From a checkpoint of a small image classifier: 3.89M parameters, norm groupnorm.
Rows from block 3, named by matrix and row number. Each number is 128 + 32 x the weight over its row's rms, rounded and kept within 0 to 255. All counts start at 0. Numbers have three digits each. After the name is the row's rms in percent of the matrix's.
# mid20: scale 3 3x3 conv (model.blocks.3.mid.2.0.weight, 68x68x3x3), inputs 64-67, a 3x3 kernel for each
mid20.0 097:143141096175150103160118137159118093149117120173151055132113121084148158086125109138110113165112094142118130
mid20.1 114:150158102114150114153062122097155139100194145107023113107111135081118145136146075138112145127082158161163114
mid20.2 091:138123123147080118147160123138128103080121063115119097089120089147104129131131078085129131167091038144138097
mid20.3 115:113126091127121127110135125141181104147167202082063124113091129123100079156121087098181145132173083151165123
mid20.4 106:106183076121137111053159100092170095149144106110076131132134138115095143114098103126176136107077201136115151
mid20.5 089:138080106123180111106150165165126194153103106122142045125103176118122021170148148122105153113119100140167149
mid20.6 104:109088136114112104117120177134149135143124094083096138123121150121132125155255153137142141091125133133121128
mid20.7 102:126130144134000096136145127087129157186062167141130119130130152050126127127103146104167103138126175181126149
mid20.8 098:160203165139171137164130079107177116130125127135132118197103137084129124125216118185128106115140164125115133
mid20.9 114:133090134121132117096134140121112131117143120169122100144118148149130148047112136094139150180167128170094135
mid20.10 090:082106177142191161146132167117095110150100138157168125142111135100089103148110109144166117133106119138105177
mid20.11 102:087064131126232154118129084099189124131117094158133148116245168101071097141150128112081123120166132138086095
mid20.12 090:185097097132095111134146166076121157124083104168085143123014150128161090112113113144112121117153101144143153
mid20.13 095:154130133109109098180097149139077194075141136157172151135119255102122151109156129126181168105121165086114161
mid20.14 104:099165164157120103177118072111137068107160183171132123121142091122123176116121165147127101121126151128152072
mid20.15 102:115111130090070130163137114202039158217104109116090122101121126106150167112100131129154081121080161198094118
mid20.16 098:150134102182165123124093110157161121109132103124106082064155119085054126104132124130161105103127132157104121
mid20.17 104:109073145157183111133064146181138082131198121151102109066107174129118064103109130130155162141143122116098115
mid20.18 104:125118141097127066048078138147114148175102101131068129158072132204112097134114130105141094174082165156090103
mid20.19 099:104083163147164107186151133103155191223123123171121122144078109151138156106133098106121167129090076171101133
mid20.20 096:140089143072166123124199141064129157050084167147156111140142164096086144128140130121069122155096157110120170
mid20.21 100:110114159135104187147127142121096174101141142102098146118110099115092107146186152098126110127115228113077240
mid20.22 094:080119126172122138125144118120117157099174222086136160123143159156086175133153118118136111085135119164074072
mid20.23 102:161098143142143085137118184153138161128113147068159136161144095092126073114087111134123111092147134158114129
mid20.24 100:104116137152142190169131123157144143065074083133124096105175113161112113135188146134151121100118196080115109
mid20.25 100:097129205120160111120100176148128107097113145097154111205087122117143202165150065105129135136145092127133133
mid20.26 099:122089140125118139149146154186096109156130123059079093130144122104079155113148115131161131092142149160081073
mid20.27 092:175217081124166157141097111131129146125075134136168106133133128126161135114133125103094114165101096140150177
mid20.28 117:083062125117134130099133134109108075098177107196087131141082147144111124149098107173122140118167070090073170
mid20.29 093:129141150103139158113064146090150217141109068111118117146152066123124093123123119150107075170234083088153137
mid20.30 097:158217087073114171169082123108184141100119081129076137081132129114122123124108182131119116089139137088120142
mid20.31 102:107119139127108171051133101113115147087175114094111137095154091104189057133144066170115139112125139067191163
mid20.32 103:073158149129167103132141149172184119071147100144118109208068108155085127167140085122117119152146130126074129
mid20.33 105:130134110112122133122130135103121080040140166137118147130138124123112092118151138086158134069100144174210165
mid20.34 103:115130187073134115120114088097133075139142126097101121063119136100164160158117094145138122141144154147073151
mid20.35 098:158156154123121107143110073153151093078092135165188171173139097099128168108175145123140153123149137108061147
mid20.36 093:124057118110117093098151113101108122137115111125166117142133121142075159102123118113127109161107118115152150
mid20.37 097:087089117178144067138145136163105156129142133103194109131146164139121094143128123132104153159102205114108145
mid20.38 104:144112089074107110134176138141125175152167137066071136142065117104163181099179136160069131088112054154147212
mid20.39 094:140109135115174163105121188126068150112134135091112075113104163153109160132124099145070118087131110141137095
mid20.40 093:148114132125085136159134114172083098123109127101100129126135113086151131131141158106150116161150126161098132
mid20.41 097:129158112183108107137110106139094128189128094119176190154253178128082091151182117114140168180196127106096071
mid20.42 103:143149103132082131141222153116199146214113146129094136066114149060135149062093161167116092120147116116141181
mid20.43 099:144120122085065121129082100109113096122073177095122158125096157118103094087160178110101087143131174110110197
mid20.44 111:108165165161105178082144146138100115137114098149126151097092123148077167094115141123155138179066094114100153
mid20.45 086:123167192100165100178162146162151108142151137103128142178138145108106095111110128102165185142124114074146085
mid20.46 095:138106097100143137162092121155087161127118094158105128180162117088122217128095136125127117166122109074175233
mid20.47 103:114188208129120169154193090112118154124086127111117117165117112068120154111126107073177103138114097143212163
mid20.48 104:126133153139103122071110135130111117121089151080188185117173118169175195126127127145142093106130102134150173
mid20.49 093:151133106134120116146144105133119141165168154106145115121090190111103105152149125137239206090110120113100125
mid20.50 099:142102109137116104129131090175100102102140131132112155104066128192187095167209134116108166111110074109138166
mid20.51 115:134184117106119130147113070132143106119183255163152097110068134093136181119098124127102145116134135125128106
mid20.52 095:146142119085081120084121136197195211080090111174172118141087110161175086119116141134104144198191087089101139
mid20.53 096:100090117177146082103117148180109128099121053091155078104141122115132142147151119129154147092106137165158104
mid20.54 100:086135127095135170105183127069056143168174090094123109197150087144151113152136138124197101089156117086116130
mid20.55 096:122083096107182177120082110125137094125090047110145072096059106091135154138105111122096133126194147077135104
mid20.56 102:132157134150123184124065122120125136181150107095152125101060152101148084085186142157095099109127070084218183
mid20.57 103:143095156176139119107165098135170218095078134176158115088162129064186151117123126112118066148130153107142118
mid20.58 100:092156119112185138101102227184089117116166154121033086114086151197112104146091048129117095109105104136138164
mid20.59 094:114192103145108134123131146161145091090107135131091097104121078098106128125114104118169106128084123091123162
mid20.60 111:158159082132121143112112107099152131133115113135129128161136195156116069122131137116079156161156159103144096
mid20.61 100:125169101106171115105104132132141094100164158120061115104122111121132094088114096144070123184153113135177114
mid20.62 101:148098120179046166108101147071182122147107157131133090171084129243102123137105124148108124123140120193114108
mid20.63 098:159234192143117149121094085080126110145094116130134154100100089127097127109173127144105113133175160130112084
mid20.64 099:143105085125177161087098112142088138114148069102114157134144065141052085088112104156132148104170121089088097
mid20.65 098:170182077152145115104133143171156153141119122100076149155102102125097139092119119113106109095126118155117127
mid20.66 091:122130140108158103121158182099111135080144128138103116178130117124161191161136180125161119115145088057119128
mid20.67 098:069133133083155124121119085115056151127152128102091062126094132122134073096118110176085139171131147138132114